From a checkpoint of a small image diffusion model.
Training: adamw at rate 0.0016, 15100 steps, batches of 128.
Data: trained on larger renderings of crowded toy scenes, 90422 training examples.
Rows from block 4 of a small image diffusion model, named by matrix and row number. Rows with one number belong to one channel. Each number is 500 + 50 x the weight over its row's rms, rounded and kept within 0 to 999. All counts start at 0. Numbers have three digits each.
After each channel's rows are labels from the 100 images, of 14976 (inputs lightly noised), where the channel reaches its highest value: "responds to" is what is common among them. Only what is clearly more common there than usual is listed. The data: larger renderings of crowded toy scenes.
# convs0: first 3x3 conv (model.enc.2.0.convs.0.weight, 192x192x3x3, standardized in use, each kernel summed), inputs 0-191
# convs1: second 3x3 conv (model.enc.2.0.convs.1.weight, 192x192x3x3, standardized in use, transposed, each kernel summed), outputs 0-191

convs0.66:444547493525529537491540490529520559474394558531550481559525538494507504531542486460424539514462480498536602428547532469439536486437515497482400486486472511438543513509439513454512560537404578578547455458463550468503503567393565441469524518561485504569526484393403557501487433523540565521528360457595543549526405468480543406439411517453449454486519467488557534384484473451434468489533547400524531477495459501480492450517587508506420509453531565542486487521549396415530484583554492359527431466503557469553501511520428480486547556549489502520526551530582594544537522570549442465
convs1.66:503536423506511490569468485532590524493496413457457625464450370563521492426532421504505534548378488524481454467437515528521493593526518426484489491484473500527545507497518432497500487512522506467488556475471460519474458435649353494502420541489486560468463518562537408438286581486480499493505500478519540507547471533519531561479428545463384530486498557499531484534549535483541650481493418503508550530547524450507487468498530478506496494495532549484447521492509520525450552437502537359535476512514485459542603431500464503562610517503547519402590550469444493507479532495457498492
responds to: light from the left; pine

convs0.22:493506491546483486478473598490442527468499567471310568466463569495533532365544546534473514584502566601504518516548530449524557539447500528442409453452501477533535507458522532483489546570403598525569492494482527472459525516465463490435464520522506456469484519422535485429467426445530522519515408497522551582530493500502539415369516545486497473496477519512482510538466362512492523487518525558464436498434460534443392457461525526454507595484520558541520494515473486434540492488527562333470509459498549483519449512513485612454424330538521589520541511530479525522543478573540527470
convs1.22:430558441475521473524434469507569544510530472551596532484522389494450468458471465515499440464520510532569452393451575491515410509560605483487457466518457532452469470492479479492503523498495471418407569479513531537492453415594547445460529583486523581465507468552416439520410493510490437452481465472511535541523542511557513576472506516556497508435590572513436475484396576462533562432509443570422601558481487483515471408533443476538436462594476526511500504546548507535411540518499481466516503528552421515521584495493404416518615551512591541388531514402454479454491577425463519564
responds to: light from the left; white object; its colour: white

convs0.180:525524457491523520566609604566517454604505448515542493494465454472476525566508529442451526489551457538441544435413512528534429487492497478480553546567517553508547509452548643497602442526566506545554484423569581483448517607547486523449470469522494415475515400468490533455574484523553470499515550503472504467433482417536411505475475506446469512518563561468435447514527487530471569566357506496494580478462495452452399539525481509514543391475587459512498404500456567506630435470510545566503414494487553501606437531520492581460398523526531519533481453443516490518493480439499450575
convs1.180:512465485454466516580546404487459487523519526489492579503491560494523481443480461588454475475506505493512563478551437516510559570579569492595461493480387513540547447511494422484464537558549435504554521508555557606588414516545570523514565550520498591562525559504509590496514543475466626534453517598601537483577467558461481520562568519575514465545403482504559589477509478452491487516578544452492479512542463601514588546411554503456502511600540555549522563575501484526501630556444513510486586520424428535541519506501488481517525534565495503545589634533506514419515447524461525492
responds to: white object; its colour: white; umbrella

convs0.1:569467435435521487558534473482480416614526500470475509477473452448517534448501524510490524483455480415538515554502503470471496579516547550484537604401425466500512404576499499535523468467562439500508497534515571528524442506480554487595491437472491453520573507434469525438475466532416470511524557486521413465591547493494463506468608483460473567539522488516459501459420396475478495524500465451444435498486525513524593477489555520414459458413495553474600553474531619451541562531507428468521624512526451592503436584494526319462404449462586538478481491445583462500575465513474593483
convs1.1:495562484500445477475522482469518595514519439552329524561540528529434601561501510435474499347506446565448543491427437457479476477467447402419526512569617545428558544512534641455535538557490464518471511532528558473618523595525496492487440531474547434430455444484458540521603491497581442476494448456450492459485500515460506453438554410477538487497464532463391471506459478541495479551494542540605564474450515448485461519487508420498469513527508430508418414474490528559517430414468469561412511522499492477451526457513522470474536363544476485522477477528458462520443516491498458452
responds to: light from the right

convs0.104:597493487516529533580575504541455538546526514524530498498480542576598525575449517505525505467525488360535485472479506532583452428540540454563528494480489479411523510482427429445470470507606513459426440553498460490509472562489524541562538485660513466532520410568368484497552425571478424520420522494525476436497459404445472458435430436516380512468438517490525469509503556423527477573439444465546476488555534454659472556481449506472485507539567505464437518510470615480471431471494455438521487494456447491441468460482524529480507506449453472482456458440536608477454506464438490401
convs1.104:467456496535462375466557490423459473423420501503543499474411425495438539417558475445445491591482472517431518509523500463457563534457472520486437459522466563544459456423419545448492471541462418490415486421536530451474489417507442547415482452386418467467496495437570475480426449427417487480500420460419437492406448554557458479461447511549470427509520482446369460529433508573436441401527547507440499450448446495405425456452549529503531488419452513585442479509506472526554558476535498457491493506476517487472509476483460379492444500516513461586445537533489392451506464462540471475
responds to: white object; its colour: white; umbrella

convs0.107:546518434512547445550542456542437495572472569545544496400453460537508551363557569539522457486487551512451484489475515443602463565540550513526480483549499516483535507458491573458556507522440564549484453432501555463577393512529486501423424533546492422475482454455421432524576530454542414447536492579429490510566538495555537438413470545483501534529577519551410497492412514556380452428493590572401461495477525465416414493484439528506569548457522562525556570503493528541534483530517572398427505539544522579567472460529431521505451504558436478498429423495529440445477486493414487456
convs1.107:432464539520437517503572535477551488516554531500499547590593571477593499503468506497453472569488458490605524555514507503484536497444471494543461519502522492512461459552559444519475463502572522539512620481440471524468511415546454403541485469516564630532467552587567542434392558537445541542498523493463591524551534551441537511433504541576532538528463609543499473482477459439613522558563445477542470519574454592560598518546537423410380491525529504492460436505510473445475528578535484465541505477485516457467469479466524410434676479424540543463511420492443569470494510479474524475
responds to: light from the left; count: six; tree; its colour: white

convs0.149:492488507498424481551512622443518475477505488499398457514541471490576489466507508472433638544495443549568595436545516571440556480482552582540541474492420469480566543487484506467534490441547544510483474496546511491486589533516642539538522422533483477540579563516547559523453589508460519481539506459494471494531535507578539535550445551463488468615512410529482498536552450538603523531508505519533579501515427573555516387520569565536467529485539445464484420450526500436584567545518514474438426445517546446476488488446435403478419380461549440546411516423412460530498484422455518459
convs1.149:568568453486615540395473422596481522500516565488516488514554504494495485456497507617551561549470555519539485581515587502563523517499502531527532531441515476537539475449560494462452435474439492524548539570492472565405427429539421487450487546419402527475528479527522466448491556547487521578459523567505439546507449420509541557574527591518448565444490436528472574456580574504404511478548467469489387543503588448485417480563412524482489475475465487533534584549419548541462464552421540479500511515468525512522510537516449569578568571433515552485526540532569432444595562565527593552
responds to: light from behind the scene; count: six

convs0.143:460521463440503593540500452467532471492497519492494481494545548496548485532487519484447487557541429522563573475517515451501525487488583490664402461487392540421575490482448527418528545485434541574552438493462590478496500566565486502455450530536369500582488446442416499502508458493582498490535526521545506563472483462512534503445451504558526479509618495485448455491469583500479479455521563540608561432487494395447435477477502575608466530503556508540473575523566553365474483499551575402502455503547598480474552476460518558377429509517440480435506558506561504511469457556478496406
convs1.143:458382494502458472525481445503444427486394521517553586510448536418496424537581514551405464496551457509500475654440489453472475529576460575490448456470537498565432517568466385545442439485535496525508542475476458562442483455482418456548471488532511527433441498455530519413457413543578482476477485479517505538516507492477503495455465468521488427537506488458566535514486405480580496540421466409406506568491435635506571488523523513447467475505545486499535456450453391371546501531453505526514476446476478519566512500539484498313545506460534496431492480517466544527476478414469410534
responds to: count: six

convs0.96:493493455405436515580451587507502474512531497546541494475389434474521562480461482452497527650505585511517484531518547535519504545498471462463464507464469450484550518478538559431497516511535458527549521616495486489441451567503471555418501516564441490482450489510389540464490407485464435529490470485554539556552449467498407563316466533574476423481457475540559485484557567483492540490426433442522595439342548525470414559483522507488513515513566474512542441486508444495446565514470462421492527471515435515557400486508434539454465519417445504484511426362525540493520511532421427513
convs1.96:545521477407577473444487520488536479420504382432457477433523503507463687509509497507472470425446508473481500442501472591514523503488511548437512505464488496456421515583391454683475463503465501452457438406429475504510485488408489516541460532464505514487454477512510463478488368495562634487510510589515493490475527539502360397431442533520408483455521517465447494489471397553475406496486427470446447492568457488488583457465467493524490542460478482529515503486427535463541474469509492588520483520479535499509525476468596479418476491454506499471407494602518510496545491460471473400
responds to: light from behind the camera

convs0.35:449493526467538540535448450441500466445491414511413483525451380523438449461482486477474536478498376506608441475429493542455501429489480398494532454483507464477552551451532454458423452444530550432484396496455415483493548547520635522581565560461554552424611523441469599526551551440490493532458476496442454493522394457478522588548471452479530532522451487447498465526598465488598499618561472454507590559512527566574527520495513526483436466525564553478516477494491562544554451535494494521549435500535419528594526511471428500586476370510482515450513484474432530492577519513523498486
convs1.35:464517632530495521430488633527512421489556574541552390554602579463552520615479550510510483572511586461479493505581563498473551469489482637576519539472516522484424502482505461506524587461528491516536486505543469450397573440446547483461615407474540474545503463497502517579548540489499573496448488511533480509489442454489430498652480472484492493467523431477534474475526539466485463442425552505470380464537488517494534488482464470476553523482488490488476611585482468479494470574487427488505525476470559542492465502474532504501367489484393447566392532431511484529411483478591513486
responds to: light from the right; its colour: green

convs0.87:542558438462467510458476546468454394404534443469463539450512441525509570414504515516431470536425560507509484429463521468609556587503534536439493541525469541458520529523553586577547522516532466539520543470501482551382452519633522516496452502499568474417434475406577460506414503563402493602542519538519442526472450546477492540460521489566467458438494492485452520535467516505477499482423509560469504506474464416499477510549494497498537447547442450457531531498507500416427531482500405512566524625539477523462542591521440581369444504439554548426460558538455522461480544591390459587
convs1.87:500449531560533473480441536530420547568454518497488432492438486506533494452457506470516514470542391536456462530506419434480431535499504509524465431437470580497587480459440473435561444459504466518500470588527578473478466632394646523520552495490524405523538560453460522540601504484509475430426458444482450496454548473529395485541463431466423487579519546514555404482533468546528468464530512516425448494471540547501488489411603519505440440458491490526473466428444517528598461471432539508445522440463477410626406527435486554521499475473516460579416513424542455553505511467574514413
responds to: light from the right

convs0.179:548545511554557514621472547539457579482521538558505578528450538535458559427525505544494512476518531445480538506426382429535505505509539501485458469441457428524562478442507438452515490474436513573587531521493483506434390450364543456364427556460413469502517476463449474542495461477545589545438476572557467485517496413496549468479455476580527494540580557460615588519450537463417422487524531491489597426471446568407481507457488458461443486562463514498542566492503446523542540524439510391479492532495534518525536486508378532525427515465532495593518471518477480580575552562448477537
convs1.179:486515497468510532481547528487477413485491466503543543474547478474593529610526467452490470494438500522585533431582561512521422433534507437511455497501492429468454508507515556511490511501517506524489543418458538585574506531603494486552541461532535543576542574514601571505515565389415558589578556546462613507540537630581436584536496551441507536519502558559400459465568483617551616514527527484546525537505531469524446533472519495516546477388484564473510494552498497510553503513583468561415564470496516488571502550550514463449465533542467552440523647441473506424487482449494569561
responds to: light from behind the scene

convs0.83:414536511542519480508538497529518431512451525434354555438492486540436514548440535434425489453574494511530500436514455454524493499466433505513445391534475471488518483478576493419497570597590530421498462525495596502466497509439587519495465457575527505458491442381529424499551493501500423522589481576618450500490424535473529466508447478455455407413477530578482408464490470522487526468445569410468466482422460490459433636472554590490470449481499533458574505479549377518556483443478497512500416528544467508487533476545519596520508446533491461497560536414556567580551518517526552486
convs1.83:492489512438554448504463482424532461479558498480528480540575489446520450505487474495496461566443530536567441526533473478476486555460525531556489525523458535447395433493572460522534455458441428492422560465419485483459463455674395473498448509454525556502454470489479477445355504456509497460426491487452491476501492456502504576375434538516429535534563495478492453588468601459506514455547470525485495495568512425473487374472482547473469500543502428552504467445468508474453512510506571372451499551413443542450523578345479510489572458416533479366536429500509481483467401518435503531
responds to: white object; light from behind the camera; its colour: white

convs0.26:414547503494617560451544484560562393531487489540397590569462525473456481540527515489383542541570513585506560420506530525467456504532587530562469394440470535478537492483548572422474513478524505582525453543526497522505463514623411473512451518569398417540498410497488500502558425509498508536511483506527521554489547531511541541517392520474531360544505551557450518414482444494502489552520556441514519553473441469475466604544547508529461578458545536511551500544575451418566446503563519583504406507548517456562512417527544500415494408551531475453554551476461523552538510462502447491
convs1.26:509470576353506452513456452428453461471561470500532533463502558523475497514479545541469520508486491531619429474504470558517569518479461516504489498516500548501465526559589536539607514557577489502481498506486447571534476500309572455538559412507535594590504483552502589516500540520480551565542515463505520508502506545440512548493481501510394447514518546485558595534504439519494437484519438515441480550521535591544558597531593497458439467531468489448512517475530479420397498468532433491463436565459451448434461548450552453455543476383497607504499343488585495507555428538493528471
responds to: light from behind the camera

convs0.135:346449527586479589491428589480524505429536518501551538483514438503481487445490564513525532472599463469608520575465531455498463549489572471548378468536403507522542522507492449438459531538451553480509400564416503537448561560468489521492441467501479524491454464478556480533555534505561469491527458561535529532499515565455548521489516516543503417532520460511548457526493499432483456505457485509556577491457529466364462506513507467438396632444570522542501505529563387423547452439521593551469543533500550520561477462469497555465426515520418444347579477440556482553454558508469462477
convs1.135:533482473402515533475527513542587413497475495530497488565524534438505539530478412511565476515409484513417465616532519530487524550511507437479559587530536464542480532531483453529441532379441487568516443512574484456492490543577488485523485552514498537633498534521509574514502562434565515445495484404528600582452474506440489443472499415513494501425423464518569526500499575378549477493444482511554435492491517486490562393464484486613522471539519456584484565444504497456481415380504485452553564401587476498499398447405453529438435574543453431474490486613543479478472492504471489517
responds to: light from behind the camera

convs0.28:456495473458486515540513473475514552418493477486452535497498487483531569409498505430504641567464467507464593424542538570457590522536449477533459498566452537431595492365516457452518552500407483449476548544526452487500528510466458501512552424525580519561527541516432585489445519514499506651355503464473505478548398493500479475528386421547546491571417526490405493470524568501517466421496537498451520560584491522469501524518490484540525460583394502474422414569469509505414590548488497403518478430455475567419483509559456510515571493525550538539485422486526511479457552522459483440
convs1.28:548458536492477485427471493564536523556464595541545520377501510465553412484585400567481434465535506462499497503487496498524513462481461482503508457357559462444439516483548485376440504575492485546446537448495553503515504463565403418524513494527504439584600508467533464561476423455486498396563505547452596590529533473445557437526524535513493496471446587498439596475512476397429532553456519473415539451502519533486449507497660495461499592417451620457520484554492472539499493486422488537449496531462522464454552432539525468487546516459501504396506572569525500531526490527518427557
responds to: light from the left

convs0.33:527489487466601544585642469442520454491484503463469424498578459495527432535451484550423507506452413482483543528489509506450550517449519461458542475568507498572507556507543425449555460474568383494492455385486523539450492491452538467489472418480471469493504429461505537539524542540437468484599575461565494481471473428303493525512479557483520449485464502479506519451439464445540482592529492421567542562480474537563444615578513465513494451380504571495590424513513553537500534489502532554586447419532517527530465496488476444487447482599570464552501631500531539477448501542514559446
convs1.33:496479519403365521509340476469468466504519595503499506424511571493510510550504504402541476569595514447537457500542537457525577506468487556536513483657514572512536501525521588514474528545483432509577497512519449497491487535435560419537622541554577527484601534550438573600639566508522480537462482550524485487483502488426434558556527547574520518473513499540518497527510600522466438484451589508431446483527516486526501477395517524532559490532488459511540490547471523529385436481466473540430470449475548470381494540438489497467397488521511502525510457481478513537400496566470518427
responds to: light from the right; its colour: blue; umbrella; its colour: purple

convs0.81:453494501561549433531527576460517461505445511526379509480502503438503471444499527484466480487451453534490515383413435492462533490486538522468460446514479518418424619564539507486596506582514537584440530505533541479447611523518542491483478472532480516563485427464554553542405603538398523583472509492490508469525498511472574489549436474493503468505435517586452532535589497489459554508540547548674542495612463532622594446481570492445482514540529572441520425552509462489530491494502505487520367490501529400618532534453463509538441430457496480472421520522478517518477464559520445439
convs1.81:494528496567522513487429560576489545506511430407460534432430453572628500494437479523542592552418511539514386480531565484561465511480498499542507518545434510472521512456428388488524513401444560470528385519431469497461506450518520510449547535492553439469490496457494466509474618495471534448493473483476486534413450537537460539626410553491489468503565492558553449502496591474533488531535558546351438546474524467461499469516491523599534551419475547488529620499510522476515525536531542487488444556453518549527484500516533700573417511466458488498484555509486528500530571467574570499
responds to: light from behind the scene

convs0.140:499558494487541564433499517427497459535544476471393515506501507625562478518433439449464489459493475456529545592506430453465477507462536496563511514527403480491550506514473520451444538522590502509503456545443599503458488513471418411485470422539425521571514518510568546455533545494661441506497557558509591590594545474456444572528481516455496528539501474527451475489440476471592479499441515472553508531584540512572503510459504513488403552507582492581411475504526533422508495530501546487470504430490473545449518413466516573479429403510491406325586507433571544510507494532512538391
convs1.140:456337458503486516575509462525337489472455470501539513534503485447395402546470474509469455464566391447565520530489546425413534521505490559583505418499442537525498438558495376514497513473594501496493582548455469483436494431492457546544492504533491500500472503440497521434494466541483502505492510476543539480517479485555565447467388488701475495458413549492540574530452513415511457499499533481474446534482462512493564566480456514474504403541521490493464440538471483441453518576506522537521443497477445571439453574564502481488539550505502546467500456648526550489506479457455387571
responds to: light from behind the camera

convs0.186:501514458437589568540552509536515412552518426506521536462497411478424503505575450524384548484500484505530530500497481527524542589501455515507430494546429457505511528481486451449471428513478434493519488525489495522467407458584509542425384434605456462425485373468469518527495427545460539487538530555648490445477457519493503485456463508554496382535487500499569475466568488548508535613527490467572562511387535387453469546567471523497506395405535531560544436481544436393521543498487496497572511496544576492557491482543450528444506512513524474488546616495430563461576496532414444506
convs1.186:493505521403406511549494482432444485543470542494499464410496619487519554519568508488498426456532482459508464453531536441515493445580524512508479518493520521546551501554495592553560479511495446567550468497552560529524459600345578464541573464493542478567563541594523549521630491470534526523594485494593538472529532452517392455538553479470510473417511482491482506514484477511498372554451527458476476492523518543517497517424541541522505500542532492525553531539507512524414428479526480638512515559529460471430446505466502446428357516544439521628450443512633504504474457608507458452
responds to: light from the right; its colour: white

convs0.59:411457504446510500462485450528477421474537484466421472432480533544422482491501467495481461427546584471546491563477490444577466565491510511491391472501384471492428478492497458429523520582495621448392514532364511493487458505467532575497478494459602492473509443417544449446544499514462370601497476487561484534415520530489481450524565450485437501476498545515454530469597449430477591532504627354456512505467514382428502600412447488475416521554535499429535503452523449487490515477489481461544532565470464480469514475491515581507452497532524564478443566521534589508558540487551519485
convs1.59:483509570457486506502441502449501393458530541479549478472535527456504458582431563401518475608599555578548497522558481508512509510445502586500544439551472441488464462479452504477496493466414414446577501464500390442434466458461507421465460432471452488386509488552505472511556457467486507440407475555429446469451536494475423561548493468487493484540532445483498388500422588500490488486431573556522531436464486502464441367388561551564577435509501437570451483473414552526568535536436422496487497554388471481515436549457487531499515507493499410560533482495482446562405500501491507401
responds to: light from behind the camera; its colour: white; mushroom

convs0.73:455411557493510498613454507544577460587537540491568522503566435470406562492530561460472626492520418551505462557308483476477538536489457480512487537564470539488452547501437466503530438469476461463489498456573444505484531518524561466525524555488498437474460483320555519484432466493482569508412504523438474456483438535488461522473528474589526459595544557539536458528472522461457471454456512473507523506452479493456508510440536458496470445453474484426533522462451553437553590427501471507491544567434501582573514568476486474469465501544478603533468539437484503635429617458520413441
convs1.73:482547447566515467405491477471409528555536465490503439520529508571597522555456475504485580462531475536459479383559467500583457492528567522421444442448474533426575477482535465470504544515459496513534516423495487515432477585507582564511575471480468389503612373468428508570609598575459577533480553480489451476497501481551447463626558484451524541491516480502496517528514481484502470596522554593503499515470573486504506510503464518554530448565427520364424533564463551519542487557483568582497492512427412469492457411529524504529523417488537379536512499499453476458538494452527565575
responds to: light from the right

convs0.56:450434605564499481579496499536491520518461586483408441548540530516539447585491476474501532514524291503549529580439499447345425424478500378554542474451549553467472410542502476504545540477566479477522468477416521464464488487493472461561506460423534515502489503458556505480534554531526555538504524438546493494467418490453575471604469537529493522473443441539514442395559466472545571487523517380539479495547521559565569531509556520515445539497512507488483477478468520557477445476504612542491433449470477451478501568417518482598433466470458504507503489497422489562592481507558487375
convs1.56:479517525524470479508463578519502505482567516471457522403434431553530543525532434491506549573488569554466348493510523549585517540521532561532477551548474486550497564472448499501504445481500469495513425379533400436470583471418487409465492510459461465438467468555472453488489666467437555474528533526517493459415432501558380495659477488521484488492519457595572489500476522507481479477418511583448527461522536474520508451422474517596626593462463560485499570504490532489476482448484460494488451484547599498476500435470594535579502512522544501502538529454459527550447622570501549517
responds to: light from behind the scene

convs0.2:539570539556528518549474384572544452511457554587501473512527499547511532416507509581463488487552494485427490507530453471434563481594510481474459476508556502438548425432500428453520473543506640530549518518504527372532616505555527536507531413595476477539544486475504534580522492421547471485504498542421493544524525453468508507517402537475495492579463394526454483520505458504450470567586556504519501599514498497544462540516515588495524468469578525587493456493508543391564550602510610492498474455501301548538482467471466509385412512452497451510485438528492524540464450457473482478
convs1.2:531541519572437504533563368510545534488545514382505486527536463510527486533394535385502461517544486521588557553513463576560529495396399511587495537544517487554544479525536508499468537490515502509544453513486457576595490481492511503503468528483505536499473508513540497440516580589461463461473533477374544362518503581552591545527536522540608467481502498496550509519538536427554496560457537512517545427519456515493471556557485479506505507591494535589454488538636515518478496527586421531615495552442457444513427503502506488555578500623481543533500529440534490411356517573552517494
responds to: light from behind the camera; its colour: white

convs0.79:468478486557486473561544491490510535562465458499428516534515439472499302481499473444430586477483383558518472558413460516374538489492519407436519422495465452517500454491539493459494478509497520432539510497519492497500403499444538546494534469518449462498528492426529566472446627533496544501518507509540488498569497506519550469608412487412474506598494529537487578499552430510527474549494520478412464493552448515539473546484538570488420317441510547500493367464527545514558615550530443518543348471521470500464484492527482476513483406517509490587483469481474491578488490423521526501
convs1.79:483456511498479475397511545487521557367536578529433496464556546513536537579513519511510484505474533388417460400465499491508492371451385553478505498475496500456457587409366431505485474535427522444471500465562476462501527389523527466470571525493514427517479392501411507513508524428486537534488491509521490417388564513469491520551410546554463484469500434487613406529518406529475567517499456439464527468482515509462465514458478440497609547452422472387535494457442498532470535512481477438422499527426552511501573538473562525565511385509528470541472522430413525563493494505504465541
responds to: light from behind the scene

convs0.97:441558461557536466504550508530538428530553482499490471550470505511467445565464462426485535535550553482510454441508546464493515472551539455428403476517408512501505545557401458450530509555486585441490551432577540510491593471553554499461522395588475444609553466511497558566538497532474484622576474483557461553487601486444555567521608545479482406545467463480526515541489400471502503486450403468559503461389487481498502545512409476503444561489527437479490485471556431401550541488559510519558599465438484500547439456404448533440525466500534495497495571445403517532515567461614575459
convs1.97:462519419510434482503537432502520519492526367473536480500429486489369498538474506475519507548469474390502544445486569569472493505482461479435525485356518477574488446508522489545536493472532526438489479603492427477435329431428506589500468531502391459465518475533551432478500516513442486478509461490611501469515411465490482502454478396575482523439421483538514494451484470433538413523455542453515464511523481492490533555447391490438435438517571483506415438495454495517381488420489489515501471523468384474516473428465469421553487568491377487591515492464554526406509525503507440489
responds to: umbrella

convs0.174:446542441510552500449557439458418486479453420467430512454501489582455510406517491505477476372555564455638510519472412438562515552540535513483374445460474415550513454456552450457477504565456626476539487514423538491492459521455588586462512487586534546475501475417531461470518503560465378567545470445568489476517505517441517467454531385470450480524439551479527502456608397529516480518471481450497517483428480486487451603510509574419367426474505499508577468540548432453454532528493417454567558511509449529488476458504476555438450464534480474441522466476505575496531506523455502532
convs1.174:522507510487510499536493546461590427516550514510572496505543475454526436532483533440534508609511508533457544549545496577460532519480484578512542471516410534529514439459453467477450477455444347492527488449538460483466462415557490485464523428429503503440497491527537470535488537432431522442373431508465518437488543484517474535582470556441528533537477381467443436481506623401494491486389560534477427494490527501440460324434480548540567438498501432505504481484415544509521596570441424455485478519403452512551438538404461533515502488440477352559464482477491457490467446449501482455
responds to: white object; its colour: white; mushroom; umbrella

convs0.46:449452496503470578506493480431512530396598544454493543568512458469567539454408581482451598573503476547501560520476518577415620533470520501502445556475508468430518473420520424511535493550396455492497564506546454436435524506453548549553625591491521429535549491461528609484479509395507549505460460520504430463520449416453553506494539551546477496546466499496487544496587493465463412436604507453495521425494505507512467466434530506525441453608445501380527502582429473451432577507378495467554564477427474438487411494494491507523495438534486535503442410492481442443497506533528505527
convs1.46:491527504510525464398453623563524505563455564591525392473534519485536465531569356457592438442518523487529523509559496560557498491524471470456530424462479543480432594538490537438487532503496520527454562570502599429545578585570437420496525456560541471544612447508479497600500489561462466528578513442465567625521543584541448464453486468495466554442495554494498478486546526533517582540450558544507528595465530469490484454558517465506508573435527525532402511560475509541501506414584568493481512427557615569560535431513519438456508520483471487443563542521564482572506489491516506460
responds to: light from the left

convs0.7:505503451481619523545541593578545506495475517517464493543579514451557499509501496455450595539508395544454501412533507490432534404436430522520482502551443545498479476477492481469533536485509366567515527380561597484419515508529573532510548409537448466586587488503480532514482545570510585506519512477570476526456436458395483442475475457508454498463499421494483427552474500571577586520480528539572555496538488494548453534533558599641585443370528482517512438465525536472498527511488584440502500442518650497505518483496444447454471434525504473434503499477433486442528466517452473433
convs1.7:500521488467325573532518492433505514484496494434535546441493543534468495467510512444496507479529495499493464543443546433537464498623567457522512534592563510546591447503530619513480506477507370533570510466531566534502446587463555455486511562472511502409451511578537527490596566503607498578596503497518529442485538516605457527585558514496565541439517454520509543499553504513529469533367564543515574498499522502532465514412446482479476538646551474544490538497537537544489449547538464564553536580542432488474562476515520543481526508577446476495547528454525463557361550587570524483
responds to: count: six

convs0.16:487507474548486506603530582489504487443426584481442479462498470472511529482471466484409533470495451502467560485462460469511501544561520550471448514416489549520535444504516531485587568602493653519451540599482576461519533522523538580502616511549430472504611480494567543503491436454478493560498479511591536476483540471566567486460381511484471527541500446513445516498651458507519527515584554491572579477463496577507501440508553603492486566537530512440464514445515580372499538506469483448558408458475523516454478535501443433509412426433500420568498458462551560535560448413443515431
convs1.16:501556495503484511485548540492493541541489664497465515518476503558604461542536549517558534634489576575457413561502473523557472518491481532570486457574519475504541544499448402493451490381470484434560449325464487460459581497484468463508536528520556526527512504549531492417522552476538516492546541541498463552516512504491568578587483586454523510524613514535575512497458541522466600510425538517375464541539524453480458511523446473502543563511469596541606593480532483539485536527492547490542467531499552522543583493467488602568503466589408533489556520519460493535443537592578554541
responds to: light from behind the scene

convs0.64:487535544452493490472467480492516336487424426513377456577462434455436551570504523521436497460571444507487576473467509489453538568498538513500486456502424455543503527502474550445500500397523479559510407594508471529497508525565481479500473463548482441544525489437533475472518415509476494509547506511473550529441477474562446492452526485478562421576530527527450520377534406500546520601547545426600563509310501547530512564503590497526454547505528427499499480552544434414554499473554483625497507508546522476529499485487541534445374382494506522491504580503528494508607554551536516492
convs1.64:542541581385502469440511496465419451524449514505517421505548645515452492662502534507496461450578502587521516495540489470552464432490466522497548530486549506444478498535464555525585472520499489500534461522511526536526480524370582479535494439519546525483562445507483587543660448542565543500518513427499456480482490503475501449463560409475518438481468473463476499471458448532478359530548471531447435464466558558533525544529510539427413491536499433508549473491541513458511421538533509606510500600520445518469436580481510492416432483433493494618426423555549488585541448574519525426
responds to: light from the right

convs0.62:335499565528495534501335486492495457396429509440493446551520510466452483653506460490556516524471497473506647430504506478420497490494514456540524423437476528437492503489553475475505510436511512534509527432478506474436519466530486465487514477360563552537455466431459480505466551465475528544492511417483480468442451496509572511542498498548528504487480486546493509358585551527494616452600520441580585492537559539518526604618610479542521501550428458427468519588508418536474461505480528547509483503466511440504568548442490463542515549467541522527475506522517435519569443582511489502
convs1.62:548537531547525503557504526467475502607553485479547595401383491538534523517523531396473543495580517550492454525532577545532505611515520560567502528494500418544508503563452517560521512483525514461479391531521429548518481555559524527573479473605479478510499594503575469502516542576507528468546450549443476522477508525560465564596533539473534495580539523562482418513538549524611449515448523508454500556525483417573596478400536544505538513444526636506522526509480524428609553587585475554423546505543464524564513400544550578496483531566478512458534577442506542538424559416524538506
responds to: light from behind the scene